config.toml
encoder_activation = "leaky_relu"
fusion_encoder_cross_attention_every = 1
max_steps = 4700
Rows from block 4 of the image encoder, named by matrix and row number. Each number is 128 + 32 x the weight over its row's rms, rounded and kept within 0 to 255. All counts start at 0. Numbers have three digits each. After the name is the row's rms in percent of the matrix's.
# convs1: 3x3 conv (encoder.blocks.4.convs.1.weight, 96x96x3x3, standardized in use), inputs 60-69, a 3x3 kernel for each
convs1.0 096:164091211153137131176110080099118088102093140139193145144141125180137107143122092152201085123147097151163150136159128143112142073155153087159084134105139158158086106153113148160145123149109174154136111136086156076091130142134136126162142168114053097116107131141126134145
convs1.1 109:146104090113165129091129106182145126151140104151156180127132128162174140141146100142097112074094161137138087084100131159165109121125103111144133202109129117130137101127140175112129161117182098088127180144135070135128160118136150133096102187122137148093129117142190098114
convs1.2 094:109178135099127148137078131121120153132128114157162104095129170132076196155102185121108143098167146119104118136165144109161099126118105144159194158155154144116161181096151097146175113095162131125100168133102089093097144083134129094077136115110185170116145128138140172105
convs1.3 097:186109098080140152168101124126089114104132123082125142137176058154139139125169108152126143081136094126084152146171128096118079103122177163194115158178139061197145134130091153126113130098116157117134163130124128147175109134086126132097082125109123124128111149143141129067
convs1.4 108:105131100167126142083131163135109156098098108134081105139092123053161211110155094117109098131101068102132157130150153093136109139071145158134143136117087093144136133227211162210112194190125143175080132095109187126121147175137161142056135113096146161173138134101129170080
convs1.5 095:108054041121182121140135094140141164158096131139151078113112108120140143181204166084063156072163093111167215166108151158116060116096128191124114163097084146157132161133053115119098163100120131136177101179106082108068119098115143144105109113139134130167108168131128110077
convs1.6 103:154103186152073094123149149120080102100147132147148064141116094066135154156116134115143153129107104145145117126186199200135122117078094193067091067095103124142142146150093108127161103092133081102109177117079118143123122183114065131084155120196190140148135103076077110116
convs1.7 097:133163133156113115113162150139168121120150124129153118125153156107141171121122125098160112104163155054081105034107157130164144164131103136103124149176180166217113148142114128128105177130080097113099092116147144103117150139101100116130123144132161125114202178166154105124
convs1.8 096:111171108174111115125107126093132154146130113153071115099107120118132194099078137141054159136203173136074089048136091108180139165073149123096121144206045110101065179173109128056118109183133118160168117098113172154125066097158070136088082117160117109143116142101085156072
convs1.9 103:053134121036152167078135166141173079125129147128131146106143111123105107110049077125106097138174132139143136117112134081169130098172128170096087139166155094150182174126122153127106125143131133110071123125117130231164057114115112131128178114123102084110172109138113137119
convs1.10 102:109191073193106134086086145164142128165102131152124144112210126180088098186183158119116137090141110217149206128126142103094176179094148144130100076116141196117113113119149109130081119109118089062126137111159190112057127117071161116115151090141187108083092111147137176119
convs1.11 100:127148040173169090149149102155092166156169100131100117150087151176100086116186085114195157122127195084096123079115200086094151113142103097138116108137153119151121107096166125105097125191183099127034099124185107098172133170148139165124130103124131103090114098141157167151
convs1.12 097:172120163136112125126101058138146135155214148082098165155096149123137118147079172156099129113106153147108122160102115070132104106099132110111113150200153139052105110163111089208138184116097118113132132186145119107142114152122130143151102140112177097112070128078121102104
convs1.13 105:139074123149134164124104125108155110103167122102206132100147126090062108187161103181108134178183149140131115191116131154121146113117161151154127103089102134148110139089128112165109110118191127091147139150099093197149099145136091118088079138174169085128191095145109211156
convs1.14 099:105124133154116132134104130100172119125057161114106177102150170146117085139137157112146105187152059132205107121092115095144173208116103135085150223123095081107157172193099119121223150125118141105156125165109142077162132105077109126063097169058148083094123149179133064103
convs1.15 102:137132151166117123146106115120105111133136133069090147132146062099161068091101109128157082171144123123108132129132160120125151133105098077094122154158120147091112120112165088134114175168121114134100153139110074166119127109103116163113113135139201141094147149174139119082
convs1.16 096:162155103178089100166075191111119098098108076076102084165160101138111087098089112119125134138147146129117127110162136110139109159092102153142118116211148107091168136075128126080110132080083116112097103137136199188132171136150060124120121170144162062171106194076129144125
convs1.17 094:149091160180101103141162124150128159166126154138073131119152154166081172220190188031097104168125186176169159128089117091119164114087126139064124128101179119162166121118089139152129101119192097087121139150134109127151147152139089113185174113097177133118211100136152165122
convs1.18 097:144144159106180181206120108106127130075161129096119110112136140161162114128122150213135119202117150143182132095177099144139110158155149172187160197135151153119092151126201111159158152104091162139138135143113138179197137114151136122096192124131114134100099124108122110150
convs1.19 103:109113154155082136155121089119141158110135159114150094150158114147122125185088166112172125068150134211072199123146148089093120143145153074126147134145100097116121151099124115094093160152110121131197096148078089129110092169097133067097160164194133152159146136137166093138
convs1.20 096:203149149103119122109138107146150153127133086151130100134140143144102091105179156125143082195092125122101138114082124162094144169165155141138107170142116126181111194125176119134192201143093181152168194149106218207172162146104172091132179160078059169150133119150118149154
convs1.21 098:164115204162108135129104128134103101145097159094089101192087147111109129124097110056102122099106125166106130125134150152187105185126081123167180121118120190133097119153126151196119181099104167111102166084126124135141110135092158121091142118102112071126114126160098178198
convs1.22 102:185076141081139112157139112149129165109183089148057094088122090147141178129133115183139087179100180078125090077127114159155100090138114143138156161162136129130067180135100115039107140090135153074154122070114130132104125138114125132093151085109240135238147094110167131193
convs1.23 101:155127122121179116172116166158077120135146142133198146130161108098128137160114124117142158133128107112072175136132131075171135111078114131199095101117118169142153123127213154143202148103215122161089087124189148163120089108080155153131148129138180132100111139103181117137
convs1.24 096:203169121103107151148102071121160137115128171145157146094117164079153121153095068101120134106121134125169208124116097082127139140149058126052154163091136099172094069070151099153114160128119141149138108127162134077138155187175158106102130125138126188090136138117152099146
convs1.25 104:152149144105093155152101113135108143098107140136155154091078127101150107120143156148121122105115066098137129105182104117152133128212156082188112122100144150178114159130168149112137140109197126187069188153095155159158144088076119071141111091146155114132146129107098145100
convs1.26 101:165154108180101036174176135171116142163165131130075115120121169162102141133093092162163155109124183117082118132133157143103205116184135151110164142119165147160144159052135096085185138149183081153070183103143109206162117094147109114067144099118109104083155096159200167142
convs1.27 097:136105142097138110164133186076112060156113139107104158095098135124093155162147196150141138172100112150151121146095028048116117085195148159116073162101182071109127118114155131167153121134061150125102157120144152131141108138170139134121131113145157181138099059110196167082
convs1.28 097:128129117171129097096115141123099137129141109125128081123147121078118120128157149170125114105190175146177118104148106082168122078143149153116072125118083133128125155130117087130131126140081145042145115113104159162103100156102144137141145087146124167167100220223137059132
convs1.29 098:134141153097178147136132137130079116145115095098126184129109160124139110085087101124138183109105167110061135108114119130093134090116134123162116123093174134123116120120121057124101139071132109195183155157194106137124125112161134123148148141117107148134131081166092085160
convs1.30 102:165128169139110124079142133139114121147131119151124126118188134126144021107142165147168192130111110150126162151163193131101098125119126150148141098084109209089117088140105140141111135147069077172132140131097218112117187120134153145182134139123151134169142105107101126093
convs1.31 105:128114104109155116196115169119070165067167129084124163140046126089086132103119131123164076105087122102148130117125130153120172143163098135162099129069053188124100084096125106110113145108120130100161125123103060074125109122112126124155141155131095054153143091140179135170
convs1.32 096:162094121131123090157124176165091079133122118140173161165121129110102140106154161211137089146102157090159165066175109126097112184057097169155165088098040101139046110111104100095073101135182127146131130045178112081155176160142190110175104165188186123141099089064158140109
convs1.33 094:178138103110158154156104139115125137146151135192102146164101195166157079140104134185129143112074103128082121097142055141063138065128097120137091124124067137084185080097137123093098187117104110114073138097097085119080125115096165101169121173132147117118105107149118077173
convs1.34 093:120087148141122127163162127117127094116084136130073129137094099114132099114153182120095112127148115098122155132133102116159047091109133213119134157090151158144138135120178156068122174173131090098102102177132148136159183125135129106144066160105101122159085170094165090167
convs1.35 098:117119119172168132122117145125192178143125147091140119176085173079107112145120144101079149119162216096161135189135201142150141115141128110113113122109100092206123126127147173139149154137205142122101111121073155106124147095124150160143088101152103110161122142158076117145
convs1.36 105:149146156092125122114127151086055100152144153112149102076077140183146136152103140113071097020116182144122080118104150094165131066121126139136149065161130140149134150117128133154155089173160139096101128185128142148131090120119111097131094080125214089120147124086125191165
convs1.37 089:139106152150158129135141140087124094067118141130151117087131078137125045096113114176093174139216082186114103086147146149140140086149165129117159107128099076087124136106193176134131181130160159134140082164147067150123119128104106130107119069093156137093123098152165146124
convs1.38 099:182107201236127179112152082133123154126162108133144176071137115159117115191046131127145070180119079101099117153208184108092069154166119091101133162118126143121156169085164081109115104141073139091132156079124065134148124160184103105133127163134063078062129116169167135076
convs1.39 095:146136145140092126143114194121169100153160153197149198135104142185068149142136117176172091126136142081137154089166183148198076115151131161105195119097121087125086137069131147126150152138188111106067137131171093176153081136124119137168123156169145099107088117128115122196
convs1.40 106:087094108097132144095099096124084131123126160154130115148081139165078133163176135114117139122083101105161120136121205133166131142141174067128064149119175067123181118092132161168138115145210108084159150126152108048156148154163146227083140100134143163168096114116133124137
convs1.41 098:150109065162135086135165095141155147130097157127189129150134147140136131096157133144129073116145145174116116062159130122122177134088103122113144118128165069193172044028126147162209154138197110121119097103164095122068130103174123061139124143135140132168097083141119148129
convs1.42 095:099107170084141131160110114104112112120074118130118147160183139112096132018093065175086084182116113150083118150177114142103156089035116165115110120123097166096138127139130123147110173170119159117124129127155094139171197140100126183125157177159077091111048100138108165171
convs1.43 104:099143115124122141145085083127135224104146167107134143138180218135099199153131092097109099161102123055127100132136160127144156150095151128044165079134169148106076166079133093135132165119202131111136142117092106145188097136133120123096126104098085141139144042137104164121
convs1.44 104:092101069139129090144086142124100152137165087124176187177180144130125144145140135149113135076156140160204142089112134073134088140180155162145130162077151172128119127152155122122152128111071064114070097106139122134164122161159123137158120153142182113142107073184106153075
convs1.45 102:177131144127155115084178104089094101127128196093124105146115128127128126138140103150103090108100138079163126068157177108101193124154143138095109122078119062169124098135163114126105114140078158082153149122181150169121164150092160098144131132161160093168075133097114107103
convs1.46 103:179134106177171126109151063098179178130135157096084142139157096120081026116164069175132154096093156142152122135149126087147133136132140108048122149181129116120147123072131167148136156102075114113108128072083142131111132171076151142120102153132111094128131107188100117130
convs1.47 092:146166189118137122112123159118104137153167105132136116082155134153168173127160144105080144108213136130132120127073105072155155157162148133103141105147145170151174155155139145136135088106163123158096153112100154134079139158087123084106073100086128059135173140115157067179
convs1.48 094:127153109098093116160148117160133141092119136204102161161095151143128101157096158137058137104143164091207180097104126080126094096097092139131126115116118119119204079134147117118120082139148072126101101145131075156118122073145111145128141135114143130070087143112124113118
convs1.49 101:117182132128074088137157150110150100124110172093118159138111169168148109125153065095139091066081083119157115091190145139151107154160153180168152111143184069126132150103140139143135130101114163151116083158133132161133162115095080157145152166118118121066142141104113078124
convs1.50 093:081124080102148163063082130213148141110114125150121190116136171118085141103086111143111132142132084158139144098123160137144142147123171106116118112095078147124173111089138123137127146107076135103091159118196050146113098137120076157117155099137146111095118172130079103107
convs1.51 102:131129128192124117137137129122135130170112133142110135151137093196079117094143132132101054134137099106086128112132096130118091128072002154116153134117097102100110111129123090134127169135081134072055211149124161112112093141143103117092083166108166108137144140104150159159
convs1.52 105:145126138172112105160112109064198132148185104119083070145093101123101129103111114148110115091138116152157108136149144167144117135168122157178130098126088071108053114145129133124142153157082080144115119111137174146110108109102150126117173121145119097141139122175096101168
convs1.53 105:105129122109055148057168106095151116179120135094152135117153085192103109128133114073161122136110099169094150109112160139171085174133154129129156168084126124082143116120071071108091150107101220127106144172094126121167192103178083156142137093126189137107174147126153159155
convs1.54 095:146175179096134116087104120158103182084083141132121165099110163093155189104106122163015137103153117102154172121196152140127151130132110183192194103114166122059135144213177154114147068043072182075152186099134144098119132137143188145151167198116178160092121124133160105118
convs1.55 105:102163186131127098101134156133188166134099086130143168117124155099084122106055123139088102107157183114136103109117153085120126155095097163181095122102150102171089121195138101084115146119156165044107089135098095180115143118129089160127102078142123152114087168113173104163
convs1.56 105:138140160112105108131109112107055170132153125165078148142109192149176113108122126163102118123082131124116179078122179146118174109089122050146131101142123098143178125174139114140107155140137123080157125126121120119127147109144130140135125157181156118064141128126114199152
convs1.57 104:139142124154102109101055131076113114101155137126080140111136150121144092176157179101138188115131124090167172139082158067120126127150144099142163142167090108143121135130134171116137174090138184100126121144116166112164149108123139095102092159139158085118094114109150133118
convs1.58 097:066145095112111124125157154100088137161143099079152129143134139134089077091115119119153122136056109185144164059116095164094083171151114104170053152107143113165120106131126134120072087152166141120098134146123135107126119142112153135092166121151130158194122119149123068156
convs1.59 102:105138112098133112112160107095099140129072123134094160136147135157143139154118122201130127074123146154172207151184099107103174096130171121104136140089104108130101141091114073170145100123126226132133175118127131103159098107159126175102152174196194082116109107142129118145
convs1.60 100:157139123145125167170162154142096111088121173093084155116139128118091094154090121049097132143123114178159154148147138092130147115098113139081147118169042143106130098129146137110116137153118116161144184104127155149148138065127131143131136151159191135117105165168120143138
convs1.61 103:145121106091105169159190121095139166127125164134141173133093151143135127121133151127106107148139113131105129095157195098118080122170117127119069100079143161132127142156152130113192180130140092109126137132096100088067209141179144120102146103089163141188164122183128056092
convs1.62 102:119092100128169100114107169162088100060114145095153144159127085076162069097104123155163112113114162109075127142170141101056180151163129078088160072142186096089147117166088187109120146092083123131077146098107134035120124114165102096176141152094105085072175091104118137151
convs1.63 097:127103101120146103095081139115092138133104145162152130117078143109091132145126146105106146108121057088156159169122095145114174107089089111095142077108098099127083119136153121090127121116053123122098131119104172114097099177117169106095177120180103098117117182103150139130
convs1.64 094:155137146099128081096131129105199111149141124165145166102129105119123104098171129073095149100104115220102196146106128115133109148095087129158108150092087065101106113192156082121112124100169130057113103131104136055080106144146168144149191146119211132184186110147145153094
convs1.65 104:157186156135071182172076041064169138115084116170138147114136161122160142134185103136129157122155167115176098158161106122093127135126154121112151136138126127128132158166149162103176150142140157059115106089106105134092132158182150171118079102148108118110156146115130099129
convs1.66 102:145148158103063107146214183114102148128140145107155178163177162175142231130124158156126140131151123194147121145161077112133138140133098117180188138077168141129138089083107140160125161121076197137157177127123134144168125125147044129150090060143127152170096112153168153091
convs1.67 104:108152145079139116105110129133081121073146137132079129133114067113184123112099175136119095173196086146102168126135187100112104096110135181087126094139137110078128119131076118134154159109153094115121139122133128130089125163122162130158116187147171057162106217092125093164
convs1.68 095:126112117161134066141171086135171163091146143133120147107135110155147128128175125126072108092100088140117085139140123133162141121152099130080100156170152194086112128119065085130165138165119117066108125175112079120122123180130126139125129093063151132190160125185130108105
convs1.69 103:160128098131199128132090109108059121061069144156141124110054063145124152136065159168144081182076144184094167126175059152096123141164085151127098084105148126138111167086140125136124129100115123133122123129163119096080124136088139170079072151066111081158138179129152101144
convs1.70 097:102167145092193076068157092131115107052069123107110146118109141094120090137141141129119094121151107159129114117094127131128137140174159148174133163165126186111066158097168107167164111099142123144137164115109126142119074110115152143120136145150105083113097115171071100154
convs1.71 097:151151128129169111110169150185164151063137129138123146097137083182144110114061122177122159150144110161121101096175150074123102141176098197192099174109142137164120180170170097112083135102102146082139163199132060089091119164123136150160162168145108140133143137105124062146
convs1.72 104:103124189168148098163101130083105148178155121110100094127109172150104174167164125207100164092109151198160111106125122182086106107087172116075128133102116147121110128121112134131069142050137125103210140115086102158113119166126129089136167076091156164071045138154152136179
convs1.73 109:126094116169149152130091100117119137115162115137140168154147053086120146119204104147092169068170116157105163097143119146145126108118148138089093172172116101185152176102144135110165174129153124098125154093164157122138112162099093167099092170151134166094106132100076122128
convs1.74 097:150150143155157135162105112094219152112120112108160177140110149155093163166116201145129110129095125162148126135124148154139128140118151175159200173083104105122123149133157136135101182111070106102085153092109134199092133129108138162134137153110176138092176106094149170107
convs1.75 098:063143079121139125187151120106145122126088146118157136116140116093132125206083161098092196040140151114090162095150136080117110047101122135155114128213188095145167097105102170130155168186123145109169118096159118081117104128173136091126121125156097118090144157109143105085
convs1.76 103:088078189135144129090144157121164135163156223145096155142090137105127147118135148127060201109128170083195086127113086127114162100094097101125128099086229086082131170151108160109062100099108081142197113139079129113121155135175129107090150136115092147116135196087149107084
convs1.77 098:174128130135104071114154157129151104131115183100158140171151121138126118161122174120140173145145102087125185153079120098110094116149141112169140134181108097105149107122139138127122104096150124131145131096105151074063088110127127154140115146102122118177121144112117125114
convs1.78 102:151115142188118097158157088116154156085154192091152151136201131097154187147137116078182115096109170121175155155132117128103186079085107154107156148105171067108104135097134123091113115150105117088179133136164194221088072086120114108069114134195149177111179119122139166084
convs1.79 090:165099151102131067124144100135127123130162131114110112119117157077120185136105117073069167159118128147175102165177066074098132095100206120123107122117133164135114105115114080132142160070102175128149139091102130184166121105148101141137115144114136124160153137209120087178
convs1.80 108:148109129170176117103130089066129123107117139148135111120128197093156116130188097186120142104124113108112127104138077152157149140080117115141077129138077118111153139143121076122151121117088167075095196135121114120072116150079113096136113179149135154091126144171079078124
convs1.81 109:145045095107203185112122097084084116136098176129149117164098146097186100178075113128170134096136079092120205160170136103084127105113127062090097177126169114084113118172091054132132106157081107123128124137124152133145103143150088144127140180102139146109084112144153091101
convs1.82 095:162128069129136121114108165085121119062172119120088108113078148141196157139113102135134140109170094150124169109156139100188123217185150168123143083059130117154128167173152113146131132163089116115137118134149149108146110102154104185155125173170128095111166170119144104107
convs1.83 095:131085088130136131145134147133114140147180066115097169081181120129149059163067081160144161180132099107141022168179161118140126168117092142115128186143089144125162082140122115154129151127158079126063077165113091083082116106128115105111104101100156143130140142074146102164
convs1.84 096:094104139091087169146150131156116115155126120076089167113110085132125147146155165118103110177160104186132060131149139137076088152134098139073132123109053157136114136181153117120154130097112139108134135133084093096099073133190096139167118080122094139127093141118126100112
convs1.85 109:111105156135117139143078147174147114080132144093113162076098121162180177098134126074088121192139173115087086136177120143112097101070093136141091160123115154118104143094091090113157080143100134171125138133158123125134092134106146193080162119100126159104129138160106103110
convs1.86 106:153086121127147121114134118118143125148144138099132114149145116151143128086150144149109103140141144108111118150090137209109127141161114148113081094189145161063132088155066114115111105150173084150152129127140181182161070125084093136083163133112085167150140161081071124145
convs1.87 098:053135117177084101117071096117111147120182190096122127150114077158130159146094159174096088148113121147126099152126175148086065095135133154176126155143081191073180136151118040084154127115110227206159083074152099156111153123181147100131124125145156130172127081131151140158
convs1.88 106:095138110133136136073116129144122162129105154135124182154152163101112084165166132147218054084140169162116109114096120180116128116120129181120162108103166136106088109150109159114078129072189135129143144059157131123046111143116124189109115080091132084113152075124093130119
convs1.89 097:087154115130100077127101091153091095204149101106117093153116108105139150095141134116153175093131058129150184101134120066145121135120118230170134121144125124168106108141122135158125130113124142103139084124120149156127160078116118115114118146120184133116082124179058136129
convs1.90 102:110151151113117093134141117134120119140132190132110131102150151092159104136155135106141116163128158102099146137097140121077149126104157151156171081152104157202151116182094149126108136140112119102131093129121106074133129148141122108175137118118142157169186097098150121130
convs1.91 104:157107150062153091119113156125126159098127128104150117145150078105142143099111169194146109170047131147074153235139127143129109160071081171101126180120106185179182191137120146129111131132184181139139127120152105151172159073207089154148137137091148076130173057113194220168
convs1.92 094:062165145205168098119134139119095162082130156133062212071154145081088133119113135135152158091127093137143177116173161129074097174130142157131104118135145138113105127117178149187150162150130207182151202118115116155137137116165178135107159142138148113130172074067180066135
convs1.93 099:121125088110158123106128152102138118110120096156077139120140174173133137196111097188126149144096113155151088140100117129148126178147119132140156126114147127129087068133148130083112172163145166172139142120142126084078083067092152097108173153090159181175137005112115131144
convs1.94 098:182147180111085146063067170172142110081132117114132062097142136177124092096112103163172145115125140104079110143146029145207119112123156099093178151159173145082077135114132091136142167200152133104131071146088154142167128180075084149167130133165135131115187147144124161149
convs1.95 101:109099100079103082099118139061092157137094162132142119148111123149148109132090117146116175149092151126083180098174128094103140146064132100140122158105163130103187089128084138129150171182123105182075152087111125171141141187162133118106140143140145166115040092076167161145